config.toml
crop_scale_min = 0.8
width = 192
am_softmax_scale = 16
lr = 0.0039
steps = 9900
warmup_steps = 490
Rows from block 9, named by matrix and row number. Rows with one number belong to one neuron. Each number is 200 + 40 x the weight over the matrix's rms, rounded and kept within 0 to 999. All counts start at 0.
# gate: MLP gate (model.blocks.9.mlp.gate.weight, 384x192), inputs 0-63
# fc1: MLP up (model.blocks.9.mlp.fc1.weight, 384x192), inputs 0-63
# fc2: MLP down (model.blocks.9.mlp.fc2.weight, 192x384, transposed), outputs 0-63
gate.147,126,267,240,178,199,170,252,207,266,209,201,229,164,191,160,199,193,209,216,263,250,275,189,90,199,145,255,206,211,241,191,194,166,157,214,154,177,258,116,200,214,172,243,211,220,226,221,188,254,147,159,224,142,213,256,237,262,153,235,168,180,200,197,226
gate.148,194,207,193,219,182,162,176,210,213,159,196,178,140,205,231,215,199,289,189,181,204,190,219,225,226,208,154,224,172,98,192,217,173,224,320,177,221,177,174,283,165,204,152,168,200,190,212,277,256,203,270,215,101,221,181,144,207,102,168,215,195,202,161,163
gate.149,223,268,236,207,156,192,194,271,222,226,207,218,204,162,210,192,196,153,282,172,174,156,274,235,184,145,221,209,233,229,283,251,163,141,310,222,259,198,159,197,196,136,229,229,124,137,220,182,177,208,204,260,197,230,119,286,244,185,266,189,186,141,199,130
gate.150,191,206,221,274,154,197,197,237,246,223,251,267,139,158,151,228,196,234,245,256,247,110,212,171,220,216,236,197,249,157,273,209,196,184,216,225,208,168,294,229,176,171,220,134,183,100,283,183,227,112,182,151,249,220,182,191,224,198,172,246,195,193,211,221
gate.151,234,128,117,146,200,211,246,161,251,183,158,84,248,276,202,237,130,200,262,147,165,219,188,169,161,220,246,192,199,185,248,144,272,158,145,177,216,272,160,267,252,234,260,206,214,225,216,128,325,165,267,167,117,132,198,198,212,237,179,201,256,250,209,170
gate.152,182,215,242,239,182,163,171,219,185,171,179,175,246,285,197,150,207,175,170,184,197,238,180,165,187,227,179,188,193,229,114,135,173,199,236,224,218,219,174,293,164,171,202,191,209,219,176,216,278,177,187,200,179,179,213,168,207,212,169,177,210,231,229,191
gate.153,219,244,249,198,198,172,216,239,216,238,200,201,143,179,222,204,210,301,191,201,228,217,181,213,158,227,209,136,259,218,225,310,212,187,185,158,174,211,198,206,193,198,172,190,233,145,210,224,165,185,171,179,142,193,232,220,222,134,203,240,203,227,191,175
gate.154,154,178,237,182,249,207,196,209,188,196,189,215,202,165,149,156,219,186,223,187,220,184,200,199,232,173,189,203,246,238,232,210,179,185,187,200,211,224,182,196,188,144,213,203,183,314,167,170,186,163,186,196,244,212,224,219,142,147,207,218,144,226,206,209
gate.155,194,233,254,240,120,134,142,112,154,236,219,221,175,146,186,188,194,264,133,250,140,225,261,154,243,130,229,213,214,111,221,276,247,170,172,241,156,194,170,201,184,205,237,190,179,201,242,200,243,189,268,307,188,155,136,210,192,155,133,230,185,269,163,180
gate.156,256,205,160,260,221,205,199,217,236,219,237,177,230,252,152,187,227,234,137,168,206,182,179,160,237,163,166,178,144,198,133,191,169,197,188,173,214,142,212,249,181,215,181,221,256,197,164,171,202,210,172,140,192,171,185,191,233,195,191,199,210,173,125,205
gate.157,237,229,159,203,177,231,179,208,201,207,140,167,204,237,177,204,239,188,215,186,214,192,223,204,228,191,252,164,193,202,215,212,158,226,255,163,188,211,137,186,214,200,215,213,181,180,223,153,203,230,209,227,221,210,219,187,248,143,165,211,172,176,333,161
gate.158,206,171,166,199,179,237,199,191,161,285,249,175,238,214,252,169,197,136,212,212,305,148,146,208,169,168,285,235,240,202,211,195,265,187,175,168,168,223,169,238,191,165,233,217,171,226,197,180,214,211,215,204,193,226,221,152,176,210,264,215,234,156,199,218
gate.159,156,230,166,220,200,138,162,189,237,169,220,155,188,142,206,185,225,214,221,266,285,261,138,128,133,184,177,231,175,215,252,196,186,188,247,187,213,224,189,289,244,256,268,161,232,169,233,257,222,345,246,180,207,248,199,247,184,235,176,230,216,237,221,185
gate.160,157,176,149,197,228,221,197,206,213,235,160,198,172,184,136,161,214,275,205,213,132,250,221,256,200,202,252,214,198,198,201,177,263,147,182,259,193,229,228,237,206,183,202,204,147,155,214,185,165,175,160,233,193,142,212,139,206,197,194,226,183,166,190,193
gate.161,221,162,257,203,215,184,273,239,140,222,171,215,194,236,221,275,239,129,227,267,199,191,253,171,192,186,144,207,250,158,134,122,241,230,188,209,244,165,161,205,185,181,179,210,198,132,275,182,196,225,247,198,170,215,201,199,179,225,240,144,176,197,150,184
gate.162,135,229,173,242,218,215,244,302,187,111,196,241,243,185,220,239,133,180,280,141,174,183,165,180,204,244,195,150,240,105,251,200,206,109,206,224,182,200,254,213,199,197,199,225,228,218,162,239,144,243,199,193,208,256,174,182,244,174,247,147,200,208,211,217
gate.163,171,178,142,268,111,196,205,106,204,234,223,167,245,185,165,170,284,205,244,155,157,172,209,226,197,157,222,165,168,210,180,206,150,193,188,186,230,214,222,168,192,274,164,237,206,177,246,221,159,188,143,112,119,148,354,210,257,215,188,198,145,187,209,179
gate.164,220,247,188,213,207,173,147,195,218,175,215,182,266,225,175,172,202,183,244,228,176,154,179,171,212,225,227,200,185,243,210,181,203,199,151,180,275,182,200,169,173,188,225,270,210,239,182,224,197,168,182,190,165,208,277,236,186,129,161,180,192,147,177,226
gate.165,201,197,239,167,204,216,207,219,164,229,197,204,292,200,166,281,163,248,185,157,209,249,171,189,190,226,96,226,170,127,233,250,186,167,174,144,184,203,192,215,288,237,192,164,206,210,189,221,170,193,255,134,232,173,206,258,102,161,174,226,232,228,180,208
gate.166,184,142,299,227,159,223,229,212,238,198,195,203,177,236,135,204,144,232,144,293,261,237,159,193,234,129,193,191,147,212,240,246,217,199,154,241,194,231,300,235,188,178,227,158,161,238,209,232,199,278,236,230,295,131,215,211,172,265,196,152,134,176,258,179
gate.167,237,237,152,185,136,176,206,215,249,132,247,179,180,253,185,212,211,219,209,236,197,239,235,262,228,104,271,209,227,144,173,164,251,191,236,95,239,250,267,130,150,207,225,225,159,209,181,101,204,267,157,235,220,172,164,166,228,207,212,118,217,210,118,194
gate.168,145,156,253,184,245,149,131,214,209,270,245,178,181,211,220,168,168,243,240,181,193,118,190,226,160,194,207,210,165,205,164,167,264,226,210,221,232,187,185,213,213,220,182,152,160,211,173,202,253,254,213,210,140,226,190,236,166,168,133,211,165,297,230,170
gate.169,128,162,209,263,189,217,268,84,276,203,161,295,219,196,226,234,230,164,117,184,143,208,172,219,178,177,207,209,183,181,180,228,198,179,173,213,239,172,179,245,217,165,190,221,187,173,163,211,168,205,154,242,158,204,266,186,211,227,209,163,257,172,204,283
gate.170,240,274,255,191,232,153,169,197,184,201,169,165,212,229,240,188,228,182,228,147,214,149,257,114,163,242,174,262,269,183,195,231,189,191,167,220,213,225,130,266,180,185,137,143,196,141,207,166,194,189,201,189,179,243,193,224,211,137,151,181,212,172,174,232
gate.171,235,193,160,218,208,274,222,162,218,224,194,203,208,196,217,143,219,167,220,190,143,207,279,172,200,197,185,206,187,164,190,148,196,158,244,161,223,232,178,187,172,227,204,190,223,179,180,185,130,241,173,70,207,213,244,212,178,236,260,190,182,238,157,205
gate.172,213,203,173,217,258,96,136,148,202,180,108,211,243,210,259,202,230,176,102,213,211,147,217,207,180,224,162,192,168,218,127,218,241,206,211,222,160,196,161,201,214,142,152,161,195,253,240,212,228,187,206,199,176,217,268,214,194,170,232,176,195,156,248,238
gate.173,131,187,167,227,224,268,182,222,231,247,281,178,190,192,293,205,213,190,169,205,252,166,195,152,242,222,241,86,187,263,163,195,219,190,174,204,261,192,222,213,164,284,198,189,244,192,172,229,198,187,182,234,186,238,231,229,185,212,147,164,183,202,177,196
gate.174,181,172,226,262,168,154,183,208,264,243,247,185,157,237,242,243,178,182,226,245,220,163,201,192,211,159,236,140,173,232,218,329,228,151,262,244,145,194,220,172,236,195,171,286,179,172,239,241,152,181,192,268,237,189,161,243,206,216,161,177,175,251,202,190
gate.175,161,216,141,227,162,246,198,204,228,186,210,203,249,243,208,191,239,162,180,227,191,230,266,118,211,174,154,172,205,250,264,118,205,231,234,181,164,158,227,229,247,207,165,252,161,216,159,226,194,254,183,227,122,221,161,237,219,206,171,243,146,186,219,206
gate.176,221,184,240,178,204,128,154,188,161,169,212,169,188,259,179,129,241,244,187,227,255,196,194,151,180,203,209,194,161,89,234,229,231,187,205,170,244,206,140,195,219,221,200,157,140,212,171,170,282,221,180,289,197,221,161,188,157,226,215,179,164,183,190,183
gate.177,156,192,170,111,214,126,133,236,176,168,202,135,253,161,310,182,185,203,229,213,219,237,194,236,166,236,206,179,193,149,202,227,217,210,108,192,154,212,190,186,191,269,224,170,215,190,175,222,211,184,256,179,205,156,222,177,156,116,229,179,184,191,141,218
gate.178,158,269,139,194,244,218,222,200,220,185,186,214,206,172,213,200,216,212,190,285,183,282,169,249,209,249,188,216,231,168,186,223,191,208,246,176,223,263,199,161,222,216,202,204,161,109,179,196,171,152,185,179,195,273,191,180,206,156,211,180,203,135,294,214
gate.179,141,150,139,237,157,160,194,185,172,191,186,177,224,178,231,219,207,191,226,128,234,242,169,143,243,208,207,219,182,204,176,231,207,206,242,131,220,168,187,191,172,217,175,174,236,251,177,223,165,195,194,230,235,158,245,217,254,195,203,130,216,257,198,215
gate.180,222,106,208,189,313,132,223,120,188,160,162,198,231,253,194,184,159,222,289,170,153,204,227,78,262,253,276,232,234,167,258,177,106,119,199,128,212,205,133,206,177,199,184,221,220,163,197,239,276,193,253,122,169,200,189,207,159,140,211,102,211,222,148,186
gate.181,166,211,254,223,242,255,163,164,123,177,202,188,325,166,219,214,110,191,217,176,143,168,179,250,238,176,160,192,163,147,216,292,189,193,172,221,194,223,279,160,163,111,197,221,194,176,226,119,187,187,195,249,214,150,196,186,213,152,210,159,227,184,222,238
fc1.147,189,183,136,245,209,167,174,231,225,182,167,182,171,213,165,243,278,136,184,182,149,243,247,239,143,225,187,271,184,203,161,211,278,212,192,273,208,200,214,146,234,89,253,202,179,236,212,127,129,262,231,204,144,215,122,196,219,187,235,185,230,193,209,259
fc1.148,140,143,172,230,238,150,234,159,199,270,166,247,214,189,214,189,211,246,203,228,267,177,185,173,184,205,245,289,211,228,181,235,216,165,197,210,201,263,178,262,236,203,228,200,257,202,183,205,156,178,230,164,215,235,185,249,203,142,202,233,191,222,213,186
fc1.149,160,184,175,217,185,164,189,253,171,234,145,157,266,236,227,305,175,172,238,192,210,216,165,209,121,255,180,250,181,242,246,188,223,197,243,173,151,207,109,149,176,105,179,201,143,174,212,171,199,271,222,167,220,181,222,176,185,210,141,134,202,196,168,239
fc1.150,158,216,178,239,153,168,170,200,241,182,211,218,235,116,156,295,206,164,201,263,187,155,220,182,233,200,222,214,225,228,261,228,220,160,133,162,210,120,228,196,201,183,192,236,173,205,271,226,227,137,190,178,176,199,144,191,191,145,184,218,223,194,215,178
fc1.151,217,225,193,179,215,254,271,215,190,205,249,157,184,200,231,196,185,244,149,260,136,202,265,176,167,250,168,136,243,177,213,175,188,296,226,236,192,193,217,143,162,149,250,218,228,146,226,240,208,187,190,237,142,227,196,155,196,205,253,229,124,181,191,148
fc1.152,214,204,185,217,148,220,149,186,196,213,122,157,196,214,285,156,118,198,238,193,262,161,204,229,167,219,249,189,153,251,135,266,166,170,101,225,307,256,214,228,202,173,200,244,177,210,210,208,224,225,219,215,265,219,214,197,210,228,166,189,249,207,204,192
fc1.153,174,162,224,233,149,239,208,230,184,189,223,183,197,180,118,196,127,204,242,156,185,128,171,215,192,202,152,226,241,203,204,225,210,254,174,206,179,143,200,163,227,204,150,194,189,248,188,279,185,170,156,250,203,236,227,209,210,206,181,134,208,229,143,169
fc1.154,222,273,211,271,172,240,191,212,283,287,162,178,210,237,112,177,245,167,179,197,169,283,169,192,108,181,208,204,165,221,147,194,151,173,192,215,180,186,233,158,235,129,169,166,184,158,185,256,198,271,214,163,219,248,205,235,144,211,184,182,231,177,186,241
fc1.155,193,158,181,268,186,243,216,190,288,177,158,175,228,240,205,206,236,179,175,312,223,136,134,233,200,99,190,239,203,275,170,160,209,217,212,142,160,162,201,126,115,215,281,150,81,225,180,165,215,235,222,212,176,281,227,209,195,128,207,217,209,179,245,264
fc1.156,213,187,187,238,248,196,161,172,190,157,235,274,204,155,181,237,210,226,226,153,234,198,200,231,214,190,108,196,179,223,190,151,145,211,218,202,148,252,246,144,143,171,189,199,137,168,198,133,150,211,132,269,245,240,217,264,266,175,247,247,156,144,209,243
fc1.157,257,227,224,198,179,208,183,160,216,223,230,193,188,199,186,234,231,180,212,242,264,212,197,208,239,201,243,172,103,241,202,178,250,193,112,204,94,229,206,237,222,205,218,160,170,208,200,217,176,259,175,170,199,131,181,195,201,199,254,235,172,244,220,198
fc1.158,60,256,106,218,171,193,188,187,213,146,265,152,254,245,176,143,138,193,189,243,199,159,212,137,184,200,200,185,137,277,109,161,244,232,181,164,192,181,211,265,185,218,226,146,210,194,241,259,250,148,240,211,181,179,207,184,191,199,193,244,278,187,173,185
fc1.159,156,176,155,214,231,241,208,182,221,199,186,277,195,163,193,177,209,265,217,158,194,145,180,214,204,239,222,192,230,193,148,185,277,189,276,254,126,180,218,157,165,165,205,203,250,198,217,216,214,209,216,228,209,209,189,205,198,259,137,271,179,220,215,215
fc1.160,221,210,232,220,178,184,227,174,188,222,286,273,180,193,220,207,294,192,214,163,203,158,168,179,225,176,166,220,252,230,181,162,196,209,249,198,234,174,163,272,248,146,176,291,180,236,196,170,149,162,232,194,187,220,197,194,166,165,203,226,170,177,253,216
fc1.161,227,202,261,201,273,235,160,194,155,205,211,242,174,247,155,167,223,221,154,164,194,174,185,234,181,198,223,129,157,173,326,202,198,222,210,187,218,221,156,88,265,216,162,145,160,196,80,232,211,195,179,238,187,128,257,178,167,212,178,246,187,265,210,185
fc1.162,217,196,149,202,217,167,262,264,191,164,177,270,271,169,229,207,162,186,191,191,200,209,149,175,137,184,109,72,152,241,270,223,165,207,148,195,207,143,264,148,168,179,263,247,221,141,219,131,195,190,201,203,208,191,142,211,212,194,238,165,231,206,115,165
fc1.163,191,224,221,209,187,150,222,254,210,198,171,176,214,176,220,115,196,237,192,180,134,231,169,195,293,231,184,262,216,173,118,221,135,139,187,218,162,205,244,236,182,229,180,154,122,268,203,235,192,250,192,196,194,113,224,226,173,154,244,136,274,183,160,187
fc1.164,155,160,183,200,197,202,230,198,262,124,269,183,172,202,131,233,192,125,205,177,240,163,233,191,129,200,220,206,222,173,136,191,201,247,191,154,206,204,142,230,163,176,194,204,88,269,262,243,155,195,269,260,193,125,163,216,231,252,225,233,123,216,214,188
fc1.165,176,158,236,200,183,163,171,227,190,160,48,247,200,219,207,210,215,183,197,206,265,142,262,146,133,200,220,215,220,150,229,233,267,206,229,172,144,182,203,137,152,250,187,218,202,122,194,218,240,161,134,200,257,228,198,218,219,191,218,202,218,282,199,238
fc1.166,164,220,166,205,179,186,203,234,287,221,181,193,158,264,208,220,187,187,226,324,192,152,178,195,183,129,192,227,148,215,195,232,151,236,185,194,165,233,243,266,198,149,252,127,157,165,217,224,232,196,289,218,249,225,185,201,221,200,119,282,196,163,149,163
fc1.167,213,226,190,246,255,151,204,200,195,244,198,235,146,214,249,168,202,179,113,207,165,161,226,154,139,197,188,163,256,157,180,164,247,165,222,220,194,206,205,192,216,205,143,160,193,210,183,148,200,233,172,200,172,167,224,166,232,222,240,225,185,199,218,160
fc1.168,237,229,147,206,190,232,224,147,160,189,244,196,263,111,156,238,203,190,193,217,201,191,176,169,148,185,166,220,205,248,157,223,193,183,192,199,150,217,191,129,151,187,193,221,189,252,178,197,221,175,257,173,164,252,194,211,181,258,211,164,166,164,202,197
fc1.169,228,245,200,249,233,185,112,34,241,226,163,138,196,260,238,188,147,182,248,177,253,215,238,242,175,117,223,210,174,91,294,196,287,187,147,282,214,174,192,267,204,242,119,209,182,199,132,287,181,208,302,164,242,204,215,167,206,199,194,146,233,184,208,214
fc1.170,138,193,174,216,209,206,196,234,139,168,181,168,199,141,97,226,158,262,219,213,190,210,206,193,226,204,172,132,237,195,203,198,178,210,202,181,192,198,212,225,163,178,237,174,184,182,217,279,133,265,231,127,258,150,203,175,206,243,216,194,226,203,236,196
fc1.171,210,204,204,180,264,124,193,211,193,126,196,201,218,214,208,259,182,240,246,232,163,202,144,170,178,196,166,211,162,201,156,128,202,247,213,197,161,194,143,142,182,162,215,170,263,174,182,176,289,208,193,309,218,192,160,235,294,244,253,173,219,243,262,221
fc1.172,242,239,226,133,198,122,168,172,205,243,256,250,236,237,166,181,274,152,215,134,184,224,217,164,127,288,119,199,244,192,115,175,146,205,122,235,212,102,201,201,112,223,153,132,183,166,241,257,197,189,327,200,140,191,288,237,272,178,233,145,191,136,276,267
fc1.173,227,157,168,242,203,245,230,207,144,239,227,125,207,179,209,138,234,177,198,179,224,203,256,148,252,232,129,158,206,200,218,169,216,201,217,210,213,140,210,226,191,166,182,256,246,194,236,144,189,166,123,190,205,238,221,180,180,144,196,155,228,204,173,237
fc1.174,186,183,205,164,244,200,167,253,213,187,188,251,222,240,258,249,213,196,226,197,213,135,232,149,113,229,232,244,186,216,262,200,228,197,221,205,200,245,78,183,189,136,197,192,234,171,235,188,257,95,179,177,195,217,150,250,242,197,164,155,160,206,206,186
fc1.175,204,272,296,166,157,225,186,240,164,144,277,189,196,147,252,184,251,248,141,176,221,230,206,249,123,183,200,222,255,218,182,221,203,183,129,197,224,235,151,213,216,185,239,157,192,103,201,226,211,209,216,128,220,256,233,235,175,213,236,205,196,200,234,156
fc1.176,196,169,249,230,190,189,241,226,230,169,232,174,269,195,174,214,105,204,196,204,214,241,214,272,222,153,167,141,224,155,199,187,153,148,66,219,225,187,237,275,262,197,201,235,166,205,192,211,177,230,224,122,192,205,165,208,182,144,247,186,213,166,239,166
fc1.177,295,195,279,232,213,183,241,199,213,176,192,209,168,141,216,152,225,271,257,183,207,220,322,205,146,175,167,159,244,234,217,195,145,210,163,184,209,176,174,157,233,190,275,203,151,214,220,207,245,237,244,301,232,184,145,183,233,169,218,211,249,171,230,223
fc1.178,113,178,258,224,144,187,170,223,199,185,228,170,201,182,247,160,215,192,179,218,206,195,184,201,115,204,187,192,155,233,215,241,116,194,135,258,146,188,204,248,207,215,256,186,181,227,164,235,255,166,198,89,139,177,168,164,186,246,177,202,199,239,277,217
fc1.179,140,279,263,234,195,237,213,207,249,170,230,234,215,259,93,215,190,213,209,150,166,189,137,195,224,184,222,199,262,203,194,224,172,188,197,207,273,183,170,152,250,185,203,230,218,162,213,173,197,162,154,215,187,162,197,258,219,188,201,228,151,152,247,206
fc1.180,161,214,228,175,202,239,234,213,244,153,231,229,142,130,230,206,172,228,138,271,164,243,240,221,161,221,168,161,189,203,207,223,192,251,205,213,222,196,238,166,186,165,223,206,213,186,221,201,156,188,208,187,187,222,136,247,145,184,274,199,189,116,182,195
fc1.181,164,250,180,226,199,204,229,290,143,208,184,164,217,244,189,179,177,185,147,203,164,173,199,166,208,216,175,159,187,195,223,199,181,225,165,256,206,234,241,254,196,222,285,145,190,202,202,215,300,177,261,258,201,237,170,219,129,156,215,269,145,260,214,165
fc2.147,164,85,139,166,130,191,165,205,173,219,149,177,195,161,109,181,126,210,190,208,180,215,148,135,257,209,178,138,167,234,249,237,172,217,250,198,140,176,188,143,218,150,186,201,226,242,203,184,215,203,200,242,174,173,120,168,210,164,199,182,172,217,185,258
fc2.148,191,300,137,233,232,184,261,174,242,182,133,187,217,177,175,233,245,153,169,286,206,217,203,141,185,175,177,194,128,162,244,183,155,213,157,206,191,135,233,199,181,168,83,206,194,281,201,213,174,176,229,207,188,178,186,206,172,201,234,202,158,166,259,231
fc2.149,188,202,194,234,155,193,212,178,206,174,261,236,202,229,173,166,201,211,199,218,215,183,154,133,216,191,193,188,198,208,173,167,227,275,142,114,184,233,219,231,221,227,99,173,212,238,161,198,155,125,199,195,215,182,284,213,118,149,183,232,154,156,127,154
fc2.150,247,264,100,200,214,248,257,288,208,230,193,123,257,228,213,166,194,147,230,191,250,188,217,167,168,222,202,201,212,147,179,223,182,157,239,192,211,147,205,205,166,100,214,166,110,169,190,170,220,231,233,191,183,151,267,189,176,205,257,184,132,144,215,179
fc2.151,136,208,126,205,184,242,198,143,164,191,212,197,192,196,195,162,171,125,166,208,202,177,266,206,192,162,234,194,144,196,206,135,294,150,244,268,221,135,210,158,248,199,122,214,216,215,186,208,172,226,144,176,202,156,212,257,215,230,110,160,251,111,200,194
fc2.152,202,232,231,174,218,205,182,174,162,224,175,183,209,262,238,164,213,187,192,180,184,176,269,199,215,188,170,223,150,158,259,184,162,160,190,198,218,192,207,181,136,266,236,244,257,174,182,143,169,224,188,160,231,143,197,185,262,266,195,212,217,188,216,169
fc2.153,233,193,198,173,168,145,258,126,220,159,279,211,186,262,173,183,227,211,211,283,137,124,226,286,245,194,239,190,148,211,213,184,203,155,151,217,262,227,267,197,268,182,124,205,181,171,287,237,165,166,162,158,220,170,204,199,209,232,169,186,250,207,260,205
fc2.154,210,188,197,220,233,240,202,215,201,282,186,212,169,213,142,153,156,187,171,160,232,161,259,196,234,203,244,199,173,199,192,237,205,208,139,201,193,244,215,228,147,304,210,212,143,199,160,199,104,279,204,235,278,178,191,227,215,222,236,255,196,185,248,216
fc2.155,187,252,202,126,240,110,226,163,119,153,171,154,144,155,288,136,190,211,178,180,178,194,218,248,244,185,240,290,251,174,193,223,268,222,227,161,195,195,196,211,217,144,201,279,192,248,156,162,189,216,259,125,218,238,215,281,193,232,201,228,153,191,129,201
fc2.156,145,259,268,163,140,250,227,204,186,206,253,268,257,186,290,203,153,245,164,227,203,171,205,242,147,171,265,274,225,229,255,100,209,208,212,160,232,225,278,170,219,245,155,165,228,176,195,126,183,232,275,262,255,180,160,191,254,186,253,247,182,190,216,189
fc2.157,228,176,224,148,229,236,207,280,249,198,192,231,220,203,171,185,194,188,214,191,200,258,213,170,146,179,228,210,182,160,225,184,226,232,243,182,212,168,207,208,197,208,219,209,187,198,273,191,181,208,262,215,178,174,196,257,194,266,189,193,196,191,148,212
fc2.158,158,232,138,146,274,210,209,273,112,227,163,151,233,198,220,187,209,206,198,268,143,161,199,179,184,171,255,157,176,101,157,135,238,106,246,202,191,203,200,249,248,172,211,198,203,188,232,227,139,211,215,229,171,219,168,174,198,159,184,221,150,228,155,225
fc2.159,196,284,247,161,216,176,167,162,182,214,164,197,197,243,248,171,198,172,203,216,176,188,134,245,182,146,206,165,249,227,196,225,192,168,189,238,275,188,139,159,183,211,250,207,145,195,207,252,235,163,254,134,240,156,245,252,239,212,169,153,173,261,222,199
fc2.160,209,181,156,186,232,191,217,240,216,211,170,216,188,170,178,206,149,227,239,214,198,256,159,232,171,205,167,137,246,234,177,183,225,199,212,230,149,193,208,206,250,195,172,255,237,226,217,191,245,125,163,144,284,191,194,248,201,176,179,220,192,207,213,201
fc2.161,197,266,204,200,176,171,133,174,187,151,271,224,252,226,221,211,246,200,214,154,181,215,163,272,176,173,151,114,215,157,132,247,160,209,196,214,314,236,196,218,233,195,180,168,217,129,247,192,130,136,254,200,243,197,169,214,268,191,187,155,208,164,193,199
fc2.162,226,224,276,142,168,210,224,204,185,127,205,242,245,202,190,249,182,193,266,237,187,241,185,275,173,213,145,207,231,227,176,224,187,246,230,98,83,198,236,257,169,157,149,276,242,215,162,157,237,143,232,243,243,222,189,106,214,211,173,184,140,296,273,213
fc2.163,198,227,165,177,169,163,222,120,193,214,189,173,217,223,267,187,204,192,244,186,158,195,197,208,239,188,261,143,228,203,224,137,230,159,187,192,188,259,162,146,171,175,170,199,184,249,217,275,192,270,175,264,171,217,237,205,134,197,224,215,242,179,157,198
fc2.164,217,203,208,228,176,165,201,212,180,222,188,126,238,263,223,153,242,218,219,249,222,188,212,202,190,170,203,144,154,150,206,180,194,213,250,176,172,186,197,175,258,209,155,186,126,165,175,162,257,220,201,173,258,173,199,200,209,181,209,198,175,170,228,203
fc2.165,204,170,181,206,192,199,213,226,197,263,181,184,187,152,168,171,177,219,163,157,238,137,217,196,232,180,216,194,128,197,222,173,241,177,250,133,260,156,164,170,207,184,232,184,187,183,164,228,185,164,141,162,134,205,214,199,156,219,224,195,244,212,164,162
fc2.166,175,186,198,223,232,206,284,219,176,173,303,184,246,189,195,196,188,208,251,195,252,215,192,183,236,216,131,191,103,215,197,248,156,197,249,202,247,198,252,225,186,185,203,210,247,149,182,297,191,208,162,179,196,196,216,227,168,138,131,188,278,167,258,168
fc2.167,193,130,223,156,142,234,278,99,166,201,229,163,163,185,177,180,151,164,236,167,186,199,216,224,293,167,202,232,209,232,159,227,220,240,198,180,160,166,226,184,130,189,267,149,207,226,226,261,222,230,196,245,182,239,146,275,198,188,142,237,188,170,239,197
fc2.168,192,224,161,180,156,251,178,179,148,202,210,158,175,224,219,164,225,246,196,161,184,169,224,167,142,190,230,142,233,224,238,136,240,216,146,218,211,191,228,178,227,235,255,145,253,185,187,163,124,198,206,179,196,225,199,187,227,273,205,186,212,223,145,186
fc2.169,262,238,152,224,155,161,69,172,184,264,193,215,177,155,90,164,275,177,180,244,207,146,177,194,179,190,179,246,137,181,170,198,158,184,201,197,244,241,239,198,244,260,227,190,220,257,237,124,197,208,194,156,195,173,214,140,129,247,215,230,220,168,211,211
fc2.170,165,254,274,189,205,242,214,149,227,176,258,185,224,159,192,132,190,152,221,185,75,199,147,211,279,229,213,161,109,207,182,205,164,224,180,166,189,134,141,120,288,213,108,235,258,222,219,176,144,256,208,293,132,226,212,178,188,169,202,208,200,219,139,173
fc2.171,137,194,194,163,179,193,180,184,170,184,236,170,224,147,194,210,239,159,153,119,274,245,116,195,135,184,215,234,199,173,142,191,168,279,244,198,244,183,241,218,176,254,183,224,165,255,221,226,169,224,151,140,209,157,155,184,203,177,228,196,251,233,210,215
fc2.172,163,158,212,190,254,144,177,226,221,130,216,214,162,274,199,117,209,207,187,288,204,221,230,231,195,262,215,218,229,160,218,148,241,170,170,199,262,164,234,184,222,260,200,212,204,176,192,243,106,133,245,161,180,191,188,146,213,214,263,208,200,160,193,119
fc2.173,192,255,239,165,162,164,192,204,226,230,164,284,224,171,231,144,197,244,167,171,234,189,236,225,204,186,152,249,173,179,202,163,214,195,212,234,226,199,229,224,211,141,123,252,224,178,185,228,279,199,174,227,203,282,247,181,173,171,181,250,164,246,168,169
fc2.174,197,277,237,184,148,153,239,193,232,226,252,162,163,212,186,213,186,228,248,177,214,205,275,124,161,202,204,293,256,146,181,241,208,161,204,261,209,202,182,191,249,233,219,234,149,214,201,214,226,174,139,175,280,234,242,122,198,190,197,206,165,168,185,189
fc2.175,256,193,244,226,247,162,159,187,188,182,164,185,179,224,193,122,160,223,202,187,288,265,278,193,170,220,197,162,148,147,212,216,196,248,241,223,154,125,177,169,211,238,236,187,169,182,160,153,178,241,208,238,207,143,152,227,213,255,147,203,182,106,177,212
fc2.176,149,201,187,259,145,180,237,144,199,201,352,146,190,167,136,172,209,136,228,245,213,241,231,154,186,161,206,198,256,211,161,227,189,270,94,249,242,101,242,189,207,114,258,180,267,234,213,212,173,250,212,223,264,174,175,223,181,210,158,107,190,187,218,185
fc2.177,211,111,228,177,257,133,169,252,251,229,199,246,253,173,233,184,227,142,176,215,256,190,260,231,270,208,211,184,206,157,152,158,220,193,192,212,216,125,220,231,237,156,289,312,166,184,250,250,167,125,192,206,233,231,71,156,219,211,216,196,202,174,178,227
fc2.178,235,258,217,188,176,205,152,228,167,208,222,210,224,203,224,190,257,174,258,205,135,194,183,137,140,184,181,228,240,208,177,205,120,192,163,180,229,172,167,231,186,191,177,126,196,215,220,176,201,195,206,228,256,217,180,195,224,204,176,180,205,166,150,183
fc2.179,215,215,233,150,209,186,226,249,247,166,201,218,202,243,237,228,158,228,200,215,249,172,234,174,175,213,207,190,250,140,196,211,156,250,182,147,185,156,169,190,168,176,181,195,173,184,231,180,158,203,192,261,215,224,170,194,223,150,232,238,252,173,197,203
fc2.180,195,200,180,183,143,155,219,168,224,190,182,202,213,196,197,217,203,134,185,153,197,164,285,214,265,227,206,153,181,216,203,156,176,197,262,228,199,277,184,154,237,249,155,202,164,198,181,226,186,124,199,156,212,218,174,212,198,156,235,152,292,157,149,109
fc2.181,185,196,192,197,192,170,267,224,137,232,256,202,229,195,238,219,230,179,287,230,229,221,181,188,236,193,254,162,142,197,185,232,212,183,153,185,193,193,265,145,231,190,182,201,255,154,169,167,229,217,229,180,178,210,240,191,185,216,181,205,160,269,190,237